From a checkpoint of a small image classifier: trained on simulated grey scan slices of phantoms with and without marks.
Rows from block 2, named by matrix and row number. Rows with one number belong to one attention dimension. Each number is 128 + 32 x the weight over its row's rms, rounded and kept within 0 to 255. All counts start at 0. After the name is the row's rms in percent of the matrix's.
# v: attention query, key and value (stacked) (model.blocks.2.attn.qkv.weight, 384x128, the v third), inputs 0-127
# proj: attention output (model.blocks.2.attn.proj.weight, 128x128, transposed), outputs 0-127
v.43 103 [159 130  74  85  96 142 119 170  90 125 198  82 188 125 143 111 104  63 156 122 136 123 158 161  80 151 103 165 134 131 153 123 106 128  93 119 151 134 129 152 104  80 114  74 174 125  98  96 113 162  64 108  99 211 146 138 176 204 132 142 114 149 146  98 101 126 196  83 124 146 149 189  92 126 164 127 101 157 105 169  97 112 124 111 106 104 141 204 137 103 145 171  96 138 125 146 145 115 162 186  96 199 120 148  80 103 136 107 131 147 122 117 114 142 132 109  81  97 124 109 133 123  71 160 101 150 176 106]
proj.43 095 [152 186 124 132 150 133 115 127  88 133 146 106 161 121 156  51 130 154 137 167 146 148 192  91 101 126 187 131 153 122 125 148 110 144 124 119  98 113  87 149 144 139 124 176 157  98 162 152 145  63 114 166  65  83  96 127 115 101 160 134 130 139 137 127 157  84 161 130 108 122 174  76 122  86 124 165 161  95 111 123 168 161 123 107 100  67 131  73  77 185 126 131 221 174 121 110  85 109  42 122 151 149  72 163 106 121 142 106  81 117 127 109 105 171  92 121 145 165 100 148  89 177 109 114 147 140 185 158]
v.44 090 [117 157  60 141  96 101 151 129 102  72 116  59 126 141 109 127 119 148 177 175 133 212 109 127 161 129 163 110 114 119  95 125 129 133  77 129 148 175 142 173 155 136 160 109 101 191 138 126 160 150 103  89  99 117 126  67 115 164 125 124 172 137  94 130 156 104  98 103  92 103 197 129 117 194  94 187 130 110 145 155 163 125  75  92 189 155 139 158  79 130 196  93 154 117 151 101 103 167 122 117  97 131 108  83 147 179 130 140 183 133 108 124 138 162 150 132  61 119  88 146 119  75  65 123 115 100 127 125]
proj.44 086 [163 103 186 130 181 141 123  84 107 111 109 125 140 177 130 129 161 159 158 125 174 133 126 131  67 139 146 111 176 144 136 203 154 140 106 136 123 111 112 151  90  78 124 139 166 126  99  71 115  73 164 139 163 111 181 138 138 126 100 160  98 148 172 149 165 126 103  91 101 116 102 101 132 105 102  96 157  78 128 159 127 107 108  88 148 147 155 207 115  99 123 129 121 152  65 200 162  62  97 136  75  97 146 103 168 142 140 180 104 154  80 116 140 148 113  93  91 158 121 143  48 171 112  60 128  94 138 162]
v.45 126 [ 98 120 116 114  87 128 181 170 145 121 143 112 156 109 192 127 135 139 159 183 167 137 154 154  65 149 136 136 129 142 102  99 178  48 135 102 127 107 133 163 108 108 157 145 138 112  90  71 166 152 164 145 101 135 104 148 117 217 124 124 141 134 145 115 122 115 127  96  75  64 112 136 120 171 144 115 160 150  70 155 129 166 108 150 143 150 134 166 133 144 141 119  80  74 163 161 101 102 177 117 116 188 130 144 137 107  98  92 121 149 129 157 106 203 150  48 124  52  82 118 140 135  71 128 124  51 136 144]
proj.45 117 [116 205 138 120 132 169 138 100 146  95  70 103 157  88  67 121 120 176 197 170 135 152 122 109 132  96 125 112 128 157 110 161 126 172  96  91  82 116 123 116 103 126 132  93 165 144 131 121 122 164 148 127 109 130 128 143  98 115 112 162  83 176 148 163 177  42 155 102  73 124 130 161  42  83  83 181 100 116 117 194 149  93 114 124  98  64  99 145 120 130 121 131 178 170 131 106 106 159  70 126 128 116 138  95  98 146 121 156 137 120 147 165 138 164 135 139 198 157  81 142  86 110 141 152  89 156 162 176]
v.46 111 [154 136 126 135 134 143 138  68 180 130 118 121 134  57 204 127 123 179  91 101 112 145 108 117 143  88 149 121 104 133  80 104  89 135 115 128  94  86 112 117  68 174 142 165 141  82 146 169  95  95 166 136 123 169 119 157 188 177 164 188 132 168 147 136  95 107 166 117 143 126  55 143  83  53 160 127 183 149 127 155  98 129 137 138  89 128 134 133 196  54 152 111 108 167 136 166 109 162 136  89 124 149 127 103 119  50 160 164 124 101 149  92 105 145 139  89 100 175 131 117 127 116 170 161 131 145 172 136]
proj.46 111 [ 86 169 132 114 144  78 156  77 196 104 136 102 134 101 185 158  65 150 174 106  83 121 123 104 147 165 110 159 133 199 148 105  89 102 169 108 120  92 111 147 159  97  88  75 110 132 104 100 160 107  94 104 161 160 134 165 163 155 133 117 135 137  89 149 104  61 138 146  54 100 141 201  84 121 114  89 152 108 120 138 128 117 141 103 131  88  98  96 156 132 120 146 103 186 113  84 127 164 125 126 187 140 163 160  69 125 119 133 183  92 119 133 149  83 168 177 171 133 116 173 129 125 112 172 130 162  94 175]
v.47 102 [155 164 121 181 130  60 134 123 166 102 117 113 132  98 117  99 107 154 147 117 178 122 147 100 139 170 146 157 130 153  96 166 123 105 132 165 112  91 158 111  82  98 182  94 165  93  83  82 130 167 122 105  91  65 152 159 122 110 111  99 155 121 131 123 153 138 182 141  96 144 168 153 145 140  93 150  83 124 102 117 183 149 116  98 107 140 125 245 155 111 176 109 105 122 107  99 123 168 143 170 116 137  81 141 140 117 135 116 150 144  78 129 110 185 130 152  57 134 124 133 114 109  84  36  95 122 131 215]
proj.47 090 [158 148 169 121 149 165 154  89 142  86 145  93 119 176  99  70 178 102 126 103 194 183 174 117  48 125 106 124 160 109 118 142 138 171 127 106 170 151 158 125 153 152  97 128 155 145 158 109 110 159 146 189 122  69 105 123 134 145 157 125 135 174 104 102  95 110 155 184 161 119 108  56  97 136 125 132 110  86 171 168 167  53 113  92 174 167 152 162 108 145 143 131 107 127  96 105  91 107 109 112 112 124  77 106  66 118 123 113 118 125 112 189 129 174 141 109 108  53 115 102 130 144  69  92 140 145 128 185]
v.48 088 [149 226 160  79 138 103 182 151 176 138 171 132 120 135 181 172 129 137 154 147 106 132 169 104 129 100 131 149  97 133 130 159  76 107 176  81 162  73 147 137 124 101 110 129 178 147 191 179  76  95  83 156 116 121  85  99  99 138 179  94 156 142 115  78 141  87 179 140  78 117  85 108 158 116  77 129 146  93 117 142 182 134 155 188 134  78 110 117 132 116  72  72 171 173  81  82 106  62 121 113 173 132 174 158  94 154 125 131 122 119 132 117  97 139 125 126 115 136 150 117 145 103 104 135 120 153 119 147]
proj.48 091 [ 88  54 183 163 125 160 109 123 144 123 141 166 107 142 149  91 161 103 122 138 122 156 110 149 154 127 105 148 197 156 158 149  72 141 180 150 118 136 141 124 166  62 182  57 121  92 123 169  90 133  83 120 113 103 115  49 131 145 143 161 108  83 127 128 155 165  77 147 109 137 161 129 164 141  66 173 172 171 141 128 182 113 130 160 140 145 101 112  72 124 140  90 117 107 117 152  93 146 119  82 128  55 122 105 123 112  94 118 179 156 119 167 172  87 102  91  70 143 121  80 111 116 155 105 119 152 161 182]
v.49 092 [ 92 163 180 120  98 129 138  83 136 113 160 156 105 155  99 157  91 160 124 129 132 133 104 137 210 114  77 111 125  91 121 143 106  64 138  73 112  71 125 165 159 106 116 107 116 162 166  98  72 169 152 183 135 141 126 172 137 130 121 169 103 133 196 124 106 146 164 131 104 104 152  82 158  97 144 141 220  87 129 165 133  97 116 146 160 164 132  86 141 129 121 142 178 163  87 118 140 107 152 154 166  61  84 184 141  82 178  80 124 111  45 102 115  71 128 123 147 103 117  93 108 131 129 126 166 116 106 122]
proj.49 098 [156 100 139  80 164  88 144 144 197  92 124 113 105  84 150 136 122 124 146 143 135 114 135 141 128 124 130 160  91  72 126  98  71 200 162 119 143 164 118 101 146 157 134 127  99 130  77 130 138 101  83 110 131 115 145  96 176 133 124 120 170  86 168 122 134  83  65  67 146  81 126 132 109 216 161 170 186 109 112  82  93 181 173 127 112 167 139 130 130  99 139 176 147 130 113 126 126 118 120 145  46 157  75 165  58 115  79 106 135 141 121 162 120 158 146 116 162 129 166 190  88 148 146 186 129 149 108 157]
v.50 097 [177 197 164 179 169 139  80 122 107 130 164 166 137  60 132  62 110 136 148 120  51 140 117  87 176 151 130 139 162 105 106 153  88 124 205 137 118  47 164 163 168 114 142 117 184 107 160 145 138 105 110 125 122 139  81 113 127 144 120 149 165 165 130 133 140 106 104 140 160  63 197  96 114 136  76 158  82 124 120 101 154  84 172 120 138 181 139  94  81 201 131 112 170 117 112 124 149  76 113 155 122 143  80 111 143 152 142 138 108 167 127 128  70 129 112 124 118 112  79 132 131 139  71 115 144 137 113 125]
proj.50 110 [126 164 114  96 119 195 156 101 125 121  97 115 145  92 100 101 141 124 129 178 110 125 102 154 123 108 137 107 124  81  99 128 141 119 111 113 155 172 108 117  95  78  98 129 186 139  81 157 146 125 107 140 104 104  95 178 166 103 156 130 140 118 124 128 175  74 102  60 102 156 168  60 133 195 104 197 158  69 173 112 186 186  86  95 145 158 130 179 116 172 202 112 110 125 115 154 174  57  85 108 114  70 130 110 182 153 176 128 162 151 130 157 128  91 126 122 139  94 114 120 148 138 155 105 174 128 103 138]
v.51 105 [154 133 184 153  82 140 143  67  89 179 180 123  93 154 148 127 113 136 108  92 117 124 132 140 133 104 140 185 145 159  66 177 108 117 192 137 138  32 165 132 103 129  73 154  99 151 126 175  90  69 128 142 127 122 138  68 110 174 164 118 106 147 114  98 112 147 169 171 162  89 144 124 126  55 149 123 134 100  77  97 163 114 122 177 155 176  76 146 146 127 133 152  96 134 111 125  89 160 107 147 144 142  75 181 177  99 135 139  57 111 135 154 133 121 133  81 178 113 114 126 169 172 145 108 131 125 111 156]
proj.51 108 [103 137 109 127  85 167 113 144 141 131 117 151 108 124 139 143 170 137 162 105 138  83 144 165 110 123 105 135 126  92 127  88 119 138 141 118 136 101  88 132 164 191 158 125 102 191  43  89 139 155 134 124 148 104 171 121 176 177 149 107 139 131 152  83 176  85 194 102 154  87 116 141 120 148  95 131 161  80 150 148 159 158 134  64 153 147 151  89 112 142 148 107  87 163  97 140 103  96 127 156  63 141  90 109  91 113 120 153 109 138  98 129 193 108 119  32 120 158  79 200 140 118 123 155 120 152  93 224]
v.52 084 [131 110 158 154  94 146  73  90 115 121  55  98 152  95 138 165  28 132 118 166  82  85 188 154 126 130 176 189 102 159 155  88 122 160 107 116 132 129 147 101 104 132 129 116  80 117 107 141 164 158 152 124 103 159 160 118 119 123 107 132 158  69 103 114 158 133 194 102 182 118 153 134 159 136  95  85  67 113 140 126 104 108  98 132 157 117 104 149  62 127 146 138  86 125 151 136 135 139  73 124 134  83 157  91 104 180  60 180 147  87 183 141 150 159 149 126 133 138 117 140 150 153 137  86  99 171 198  96]
proj.52 092 [107 126  97 163 156 130 174 171 117 122 171 151 157 142  88  90 141 117 112 151 189 134 176 118 142  86 161  86 110 140  64 117  90  99  52 108  76  87 115 139 140 105 128 132 122 109 111 109 108 215 182 147 147 110 150 112  87 137 142 139  91  97  46  99 179 161 141 123  84 141 129 106  89  65 165 144  91 172 167 101 190 100 134 105 178 144 141 131  41 182 143 129 150 154 145 165 134 141 129 173 110 129 152 135 104 124 180 105 142 124 114 161 169 117 122  96 109 147 118  76 144 136 163 162 103 125 150  90]
v.53 110 [119 186  82 128 121 145 106 100 130  85 138 105  96 108  90 131 117 172 126 131 146 147 118 123  70 125 169  66 110  65 137 106 153 153 105 166 182 172 155 118 178 159 138 127 101 120  84 140 166 115 152 147 176  95 127 197 129 173 106 123 116 132 136 127 107 118 135 113 181 103  65 111 117 162 138 107  66  77  80 146  91 107 171 101 117 126 169 113 102 106 153 171 122 115 179 103 166 171 136  91  96  72  92  72 138 182 205 144 114 188 152  89 165 165 162 182 152 120 128 134 113 164 107  85 133 123 122 147]
proj.53 102 [136 164 139  69 121 192 161 131 136 168  75 175 135  88 141 136  86 144  80 156 108 141 141 123 112 178 123  90 111 196 146 101 149  77  57 138 163  99  79 136  88 149  59 126 144 139  93  92 142  62 123 129 144 138  77 152 115 139 111 128 104 160 103 168  88 109 134 127 186  99 123 131 174 127 165 117 163 152 134  69 163 109 125 134 159  76 168 108 115 111 141 177  99  87 117 174 123 142 148 151 153  83 149 158 137 146 147 123 123 130 140 132 137 208 126 151 175  77 133 143 167 134 153  65 130  51 137 103]
v.54 103 [142 192 113 196 150 121  90  89 189 110 132 112 133  89 118 123  81 123  86 161 128 123  77 102 183 106 135 156 150 169 117 110 113 121 166 111  95  93  90 116 112 160 157 168 136 111 168 181 120 146 116 161 152 134 149 156 122 122 107 156 199 105 174 176 123 145 121  83 165 186 146 160  83  74 112 119  97 117  92 127 135 149 126 146  94 108 115 105  72 126 124 158 191 191 160 119 109 138 132 176 136 128  75 157 116  63 103 118 188 133 101 161 129  56 153 152 110  44 132 141  94 153 144  92 113 117 114 106]
proj.54 107 [139  38 128 145 101 136 144 134 138 155  89  99 184 157 109 158 121 115 202 155 147 127  68 118 139  87 135 140 139 109 116 167 174 168 171 148 137 174 122 125 183 107 175  99 104 146  30 103 136 104  71  94 187 123 141 149 202 131 141 127 139  98 141 132 101 135 200  74  52 170 122 127  96 166  88  95 101 128 110 174 141 120 114  71 136 129 144 136 121 146 159 152  57 113 164 145 115  93 106 145 139 149 146  97 142 157 132  82 122 165 116 101 104 152  99  91  90 157 130 170 136 125 127 104 120  98 115 147]
v.55 096 [106 133 137  97 115 115 145 137 187 123 174  77  62 168 134 135 167 167 120 148 184 114 154  95  94 105 131 116 148 116 130 138  84  92  95  72  83 157 156 165 103  74 126  96 163 146 109 152 192 156 104 152 166 120 119 156 179 111 117  97 104 149 100  86 194 178  65 124  54 119 112 112 141 104 145 118 121  69 145  70  95 171 192 157 127 144 157 211 117 105 147 106 160 158 149 126 122 124 102 114  65 166 148 151 166 169 123 107 103 114 104 135 169 165 143 103 105 109 146 115 104 130  91 148 155 131  96 162]
proj.55 102 [172 161 138 149 124 143 141 126 124 146 130 135 134 141 184  82 133 124 136 154 125 126 127 144 155  86 159 197  87 122 172 139 174  95  94 198 176  83 143  76  94 150 174 181  97  85 141 155 108  46  72 138  79  97  92 164 135 121  85 154 132 175 136 160 108 129 120 146 188 141 145 143 172 162 147 131 104 147 118  82 149 120 125 100 154  99 116  59 117 152  81 172 145  76  96 120  92 151 180 102 158  95  91 178  96 132 118 131 146 113  93  90 138 162 162  97 140  66 118  82  80  96 159 124 110 140 101 108]
v.56 105 [ 70 138 118 167 143 120 125 105  99 122  80  83 113 176 110 157  87 113 117 134 107 115  95 114 112 100 126  84 114 148 109 121 179 104 153 206 102 181 134 110 132 189 107 132 114 101 143 166 116 138 191 155 153  64 152 169 120  99 155 126 137 117 148 107  83  84 115 123 116 100  17 154 126  91 124 112  95 140 106 110 148 130 102 141 174  80 232 135 102 152  64 137 118 130 178 155 151 159 149 133 116 125 104  72 106 169 114 122 154 155 136 128 105 158 146 183 139 141 192 156 165 161 138 125 129  66 120 130]
proj.56 099 [128 116 169  61 175 111  94  71 140 133  99 130 155 124 123 130 148  98 175 146  82 108 151 150 120 149 143  65  91 198 118 166 115 113 107 122 130 135 150 144 131 112  73 113 129 105  97 208 125  90 131  90 174 176 151 136 159 147  94 139 129 130 106 200  87 110 147 152 145 147 101 129  91 125 128 121 102 164 145 109 152  82 143 139 155  76 176 119 131 109 187 112 123 105 169 135  63 108 110 157 114 118 190 145 107 113 115  87 147 106 206  72  79 181 105 134 146 149  95  77 135 158 127  86  90 144 196 165]
v.57 114 [ 68 116 152  69 108 179 103 156 136 135  98 166 198  97 147 147 200 132 112 163 127 139 135 125 174 148  87  82 137 169 134 174  97  80  96 117 157 149 136 119 133  97 122 141 152 144 164  98  90 123 123 136  96 118  89 132 188 114  57 112 151 142 150 109 159 141 148 127 108  98 162  99 189  61 142 154 175 124 184 139 138 159  98 121 125 125 125 157 128 139  68  87  98 127 115 175 117  98 144 107 130 146 135  48 107 118  79 139 157  96 140 165 119 110  78  83  47 164 155 111 114  84 177 125 123  81 143 169]
proj.57 109 [ 86  72 135 141 148  57 106 107 175  80 137 145 145 133  95 177 174  99 101  82  87 142  89 149 132 140  83 146 130  94 174 151 140 120 165 180 101 131  95 152 187  90 135 166 116 160 172 113 136 169 190  96 123 182 112  60 134 120  99 119  99 108 172 152 152 167 104 104 138  88 144 127 102 115 165 111  71 157  99 108  88 156 201 162 119 138  88 151 101  87  98 127 133 136  84  84 175 145 125 104 144 179 152 128 165 148 103 114 194 152 139 123 103  86 161 139  93 174 145 144 104 126  87 121 128 132 160  75]
v.58 101 [146 149 119 133 141 105 205 120 135 150 151 163 174 157 133 139 133 188 109 110  54 148 199  86 102 145  60 142 109  90 106 112 118  51 109 166 183 136  90  74 135 100  96 142 148 145 160 132  91 103 147 151 113 130 108 136 198 160 171 112 140 124 159 118  93  73 210 153 102  97  75 127 159 124 121  89 130 144 109 155 105 168  98  98 136  99 130 147 151 150 188 138  93 116 142 101 157 107 145 130 123 145 178  75 119 155 104 108 148 125 115 144  80 162  74 101  72 145 193 121 130  75 135 117 126 137 120 159]
proj.58 116 [146 161 138 124 173 113  56  78 132  99 148  96  60  78 133 149 133  98 154  88 111 110 127 152 139 104  98 102 146 134 159 106  37 101 138 140 112 137 170 146 141  72 150  80 134 119 184 131 161 175 166 184 119 107 134  66  96 136 121 202 177 134 130  90  87  79  94 181 207  98 136 141 156 125 149 163 169 158  96 130 123 119 140 149  92 126 122  96 125  75 149 106 147 130 145 118 133 142 127  81 124  95  55 176 120 167 108 176 176 191 132 161 124 140 121 118 107 122 140 141 120 155 185 133 133 121 113 144]
v.59 148 [161 176 130 116 116 144 149 161  87 137 115 139 139  85 148 151 174 169 135 137 129 178 129 137 167 145  93 113 127 134  79 147  37  72 105 155 119 107 169 129 112 100 140 139 190 131 145 123  50 106  89 140 128  46 112  96 125 114 114  98 168 163 146 139 163 144 130  92 147 112 202 125 150  86 157 155  83  59 117  86 113 154 151  86 167  96 153 182  82 153 133 140  97 104  84 112 129 180 131 170 102 132 119 126 134 152 120 209 147  88 124 134 111 117  65  91  91 157 150 119  96  84 137 104 133  83 142 154]
proj.59 120 [ 70  94 118 151  97  86 102 116 109 107 150 112 107 137  98 131 135  97 149 120  72 121  88 132 108  85 183 127 150  83 193 159 177 146 148 232 174 131 133 133 213  88 102 139 163 131 139 152 135 187  84 134 105 157  80 156 180 163 103 137 159 149 149 118 105 125 145 107 133 115 171 103  93 174 133 197  78 105 167  79 141 159 137 104 146 112 121 226  74 119 110 108 102 110  96 143 100 132 100 101 116 120  88  93 144 146  98 121 173 152 101 149  96 121 161 127 109 146 103 160 121 139 148  74 122 124 118 112]
v.60 084 [ 91 138 102 180 105 181 178 128  75 133 152 172 143 162 187 116 120 166 154 145 166 153 130  73 128 168  78 113 137 154 183 169 147 116 150 166 133 162 123 133 167  82  78 125 142 114  86 134  79  96 172  98 117 126 116  98 151 137 104 141  95 186 106 156 105 116  85 167 158 122 107 114 159 123 120 158  96 125 231  75 112 169 123 129 117  67 134 141  95 121 109 115 153 110 109 117 152 136 117 133 125 100 180 124 125 102 130 133 122  54 128 158  90 109  84  84  57  68 110 169 120 127 112  94 158  95  87 175]
proj.60 080 [ 89 163  69  90 181 137  69 133 117  84  60  95 122  94 141 140 174  58 106  95 122 141 135 167 139 150  76  82 127 145 177 125 113 153 126 109 182 181 160 170 100 128  60 147  90 116 155 170 179 130 136 151 149 168 154  41 143 167 186  86 131 161 136 128 129 124 153 141 135 133 187 119 165 165 162 160 162 152 108  89 120 129 150 127  96  97 133  88  92 137 154 125 188 134 172  82 128 108 106 108 146  89  95 101 140 125 177 126 190 130 123 111  95 111 147 159 106 132 136 129 133 111 119 104 101 125  70  98]
v.61 098 [105  99 123 113 141 119 109 131 172  79 109 100 170 164 108 138 131 117  75 202 124 127 131 138  60 152 107 105  91 181 135  87 152 133  39 100 123 179 129 103 154  98  85 121  86 113 108 146 202 182 147 110 177 143 130 140 163 101 122 126 107  82 104  79 127 111 125 109 121 199 149 136 101 157 134  41 115 127 162 101 161 136 105 115 132 123 167 116 129  89 185 176  50 147 194 136 128 135 145 115 163 130 100  93  90 140 102 146 152 160 165 141 154 155 153 158  59 149 121 136 118 172 149 112 152  95 111 128]
proj.61 093 [150 152  93 118 105  99 131 133 122 126 126 142 148 135  97  68 126 137 124 166 113 147 137  99 158 160 152  83 104  91 136 143 161 116  90 137  85 111 141  67 132 181 127 160 116  83 146 152 114 135 126 149 184 182 117 140  78 106  69 155 130 130  85 168  76 156 173 191 154 107  92 208 151  88 133 106  54 164  98 148 113 120 112 183 112 131 115 113  86 188 151 143 155  57 155 131  78 101 157 164 174 131 140 103 112 124 172  92 128 124 120 127 101 171 173 142 187  82 125 139 127  97 102  59 103  93 165  92]
v.62 108 [118 204 135 141 130  72  76 165 171 116 145 139 172  82  90 171 177 130 129 170 144 166 123  98 103 186 110 170 138 136 130 135 152 152  94 101 126  94 146  76  92  95 127 144 151 100  91 112 144 126  66 126 156  80 128 162 167  86 107 125 153 135 139 122 154  69  98  77 167 162 163 117 108 167 158 146  94  98 106 140 156 117 178  85 154 116 139  95  24 117 123 129  97  76 161 161 160  81 142 101 130 125 158 107 152 184 117 107 165 108 118 126 146 178 170 174  87 148  98 126  95  85 103 153 157 113 157 116]
proj.62 093 [120 112 171 185 150 167 155  53  45 144  71  86 115 125 120 156 104 121  86 169 129 151 136 113 137 162 186 136 125  82 149 162 207 117 120 137 133 166 118 151 154 134  59 157 127 110 146 156 122  88 115 168 116 104 141 140  74  87  84 123 143 134 136 158 104 190 112 125 136 146 129 113 169  77 179 127 101 194  73 119 154 130 127 120 135 162 148 207 110 134 163  97 122  98 161 140  77 165 114 113 157 146 116 123 133 151 168  63 120 139 113 133  87 161 105 156 130  88 110 119 123 121 190  60 107  98 115 121]
v.63 099 [108  82 126  96  79 114 174 125 120 125 124 124  94 103 131 156  99 145 143 173  59  91 129 127 198 101 126  98  91 197  76 110 159 157  83 134  90 175 148 171 118 140 124 112  93 107 105 121 147 184 127 119 101  69 144 125 124 140 115 159 126 111 148 141 154 140 150 149 107 100 125 136  67 103 165  85 165 181  97 144 139 123 106  88 137 138 188  78 195 126 118 181  79 111 164 129 131 158 197 100 131 146 152 122 122  90 169 116  70 126 153 120 146 141  82 150 134 167 192 134 214 165 141 163 121  86 102 129]
proj.63 099 [123 157 139  96 121 105  94 150 175 133 145 150 112 130 125 128 164 184 155 167 135 156  71  76 163 148  95 138 124 164 121  97 111  94 119 174  77 125  96 157 137 174 125 127 140 153 142 119 146 176 177  99 177 199 135 162 118  57 116 143  75 141  86 111 136 130 170  93 164 108  75 124  31 151 123  88 153 126 120 138 137  95 136 162  85  75 118 134 145 113 107 118 105 131 102 144 114 149  62 222  99 117 159 146  70 126 124 118 158  71 112 101 135 128 163 190 159 177 149 124 141 103 102 134 129 143 168  86]
v.64 085 [170 116 135 122  63 160 176 178 123 143 147 142 174 148 134 106 111 137 101  98 115 116  90  85 148 123 113  92  95 120 104 138 104 148  29  93 165  80 169 146 189 133 111  93 157 165 118 148 155  85 118 119 129 184 119 123 144 102 133 124  74 137  93 142 118  98 142 176 187 107 155  69  87  90 164  84  72 134 149  72 101 149  95 144  93 132 170 104 116 110 166 159 124 183 165 113 124 126 182 164 126 141 118 165 109 144 108 140 114 152  99 139  99 125 164 182 130 135 150 127 137  97  83 150 126 129 149 238]
proj.64 091 [134 152 149 114 154 128 146  97  77 127  62 164 119 161 126 125 138 124 122 145 124 175 210 110  73 130 118  60 167  79 133 114  62 109 121 100 146 188 194 115 103  89 154 120 132 131 123 116 135 133  98 150 134 109 113 142 130 184 104 120  78  96 167  75 144 105  91 141 129 186 165 174 135 103  97 167 167 127 163 105 115  62 113 123 136 114 137 172 150 122 112 177 140 184  54 116 133 180 162  37 132  93 133 115  96  96 157 140 146 115 145 124  91 131 145 118 189 114 113  83 118 167 118 133 186 153 141 138]
v.65 118 [160  99 144 123 162  72 159 133 146  89 139 160 115 158  84 150 141 106 184 131  98 165 112  89  59 151  84 111 101 145 182 119 109 122  89 147 119 128 160  88 155 157 135 139 154 120 158  93 103 141 190 147 130 104 106  91 148 136  98 109 105  94 105 142 141 108 123  88 195  85  93 150 195  61 142 157  53 151 115  85 122 186 135 161 143 177 156 150 164 145 117  95 111 101 131 172  88 119  67  79 186  46 164 122 142 164  94 133 111 138 113 134 173 142  94 145 112 127 137  98 171  78 145 120 105 161 129 110]
proj.65 112 [143  97  81 113 158 110 169 102  97 138 187 147 102 138 130 133 137 115 131 103 152 108 117  94 132 172 109  83 166 156  82 166  80  95 148  93 178 128 132 138  87 110  91 112 168 151 133 149 126 137  95 148 130 161  95 182 121 151 109 139 130 158  94 105 138 154  67 172 122 130 127 157  96 151 185 111  57 161 130  93 113 140 198 154 113 109 145 125 150 142 118  85  77 141 161 184 144 141  67  92 130 100 161  85 105 116  91 151 161 106 149  73 156 168 201 152  24 135 122 132 174 115 155 115 149 111 171  74]
v.66 110 [101 135 107 153 100 109 116 129 111 140 110 156 174  57 180 113 109 166 144 107 133 117 146 103 114 108 189 154 168 110 105  71 202 108 135  76  98 119 102 179 121 145 200  74 110 160 119  92 138 144  99 108 168 192 131 109  56 128  73 111 109 162 113 136 130 164 124 184 111 133 149 155 111 155 102 116 123 131  74 122  74 145 100 112 121 121  78  87 121 124 107 110 177 120 203 123 162  83 143 163 128 114 122 156 135 139 237 126 112 105 114 121  94 204 113 137 151 111 154 155 115 157 104 131 125 121 112  89]
proj.66 115 [139 132 145 115 183 132 103 126 114 148 137  92 174 140 117  89  79 148 132 145  79 170 151 146 106 126 120 153 103  90 143 145 164 183  79  61  89  62  92 138  89 129 126 144  85 103 114 141 181 118 118 130 102  80 121  62 126 133 176 148 116 168  98 163 114 168 112 112 117 124 186  93  81  85 104  77 108 189 115 173 139  68 138 168 160 138 139 116 141 114 109  83 144 129 135 111 208 134 135 172 110 155 113 133 130 153 186 197 158 146 128 205 124 118  86 111 169 101  93 129 134 106 101 145 124  77  84 155]
v.67 103 [164 127 139  80  90  83 156  94  99 104 111  80  87 130  80 131 203 166 159 142 122 163 113 143 121 157 150 112  92 134 183 126 125 145  98 175 112 189 115 128 160  91 125 166 105  99 109 100 140 147 119 128 149 100 154  94 118 205 107 130 141 130  87 146 121 197 165 129  75 101 134 127 136 178 124 111  66 206 105 112 186 106 105 174 163 172 100 136 105 112  55  70 118 102 121 175  81 136 170 136 178 129 112  81 138 107 145  87 147 182 145 113 136 131 133 110 152 122 147 120 167  79 139 127 116  61 134 129]
proj.67 089 [146 133 151 141 149 127 160 166 155 165 109 149 133 129 106 115 153 148 127 159 163 109 124 115  93 139 134 119 125 132  81 170 143 123  66 146  96 115 131 174 159 102 111 101 138 167 100 219 117  81  80 145 121 160 133 161  90 104  53 136 138 169 140 157  95 135 117  96 121  97 136  63 102  69 116 163  35 135 102  96  86 115 182 146 134 171 198 150 148 182 123  93 150  99 206 180  94 159 117 106 130 105 129 138 126 147 105 133 160 159 120  99  90 131 115 141  94 105 107 118  69 101 151  81 183  82 173 125]
v.68 113 [132  59 120 107 118 142 135 141 135 133 175  81  73 144  67 163 144 167 133  90 127 124 157 152  95 108 167 152 114 100 125 107 181 119  65 158 128 136 153  55  90  81 114 102 130 173 107 142 162 142 110 108  85 118 141 102  95 152 127 141 143 134 128 130 117 124  94  94 117 135 121 104 189 140 140 130  90 255 114  87 116 166 115 109 147  93  89 146 142 177 147 146 134  85 122 169 161 109 147  97 162 116 159 130 142 144 174 138 118 128 161 131 122  70 103 160 121  25 200 169 148 123 142 160 133  81 145 109]
proj.68 108 [142 144 147 134 166 141 145 131 136 150 148 180 159 135  83 147  82 152  97 131 144 131 148  97 118 114 142  95 116 115 132 122 175 154  79  50 107 158 146 178 150 141 121 211 116  90 103 134 196  70 122 154 121 129 127 148 111 126  69 102  58 105  88 191 121 148 153 113 127  98 102  69  91  96 151  73 124 130 111 119 109 144 185 146 119 109 173 198 131 142 133  89 109  76 149 167 124 138 114  96 183  96 111 153 181 139 119 143  68 145 154 167 174  53 104 160 157 126 112 123 105 126 147  82 146 110 148  72]
v.69 090 [102 174 123 146 125 116 153 140 186 136 184 165 164 121 105 105  70  22 136  96 114 196 111 136 150 154  67 114 153 169 142 154 110 111 184  96 103  77 172 161 141 133  63 142 132 113  94 141  95 142 118 129  81 169 112 118 173  96 175 158 163 118 156 117  84 103  97 115 145 127 136 148 113  69  98 158 135 149 127 102 163 145 119 109  87 178  64  98 150 167 117 135 129 152 118 120 122 168  87 109  91 120 127 111  95 143  92 167 137 153 115 176 123 193 122 162 132 129 147  58  98 142  64 113 148 139 121 170]
proj.69 090 [185 102 164  78 112  89 114 139  76 104 157  53 211 149 170 205 138 160 158 102 118 120  89 130 167 108 166 110 184  95 108 145  92 115 210 147 140 181 104  87 134 102 137 153 127 151 135 104 106 148 142 139 133  82 114 108  89 125 172 124  78  79 163 109  89 108 170 103 187 118 118 187 134 141 157 128 117  93 142 179 166  85 131 131 130  92 139  97  80 102 156 130 149 125  70  76 121 122 131  78 131  97 137 110 110 146  96  88  94 151 150 137 121 118 157 146  57 161 128 158 160 148 129 159 126 145 123 146]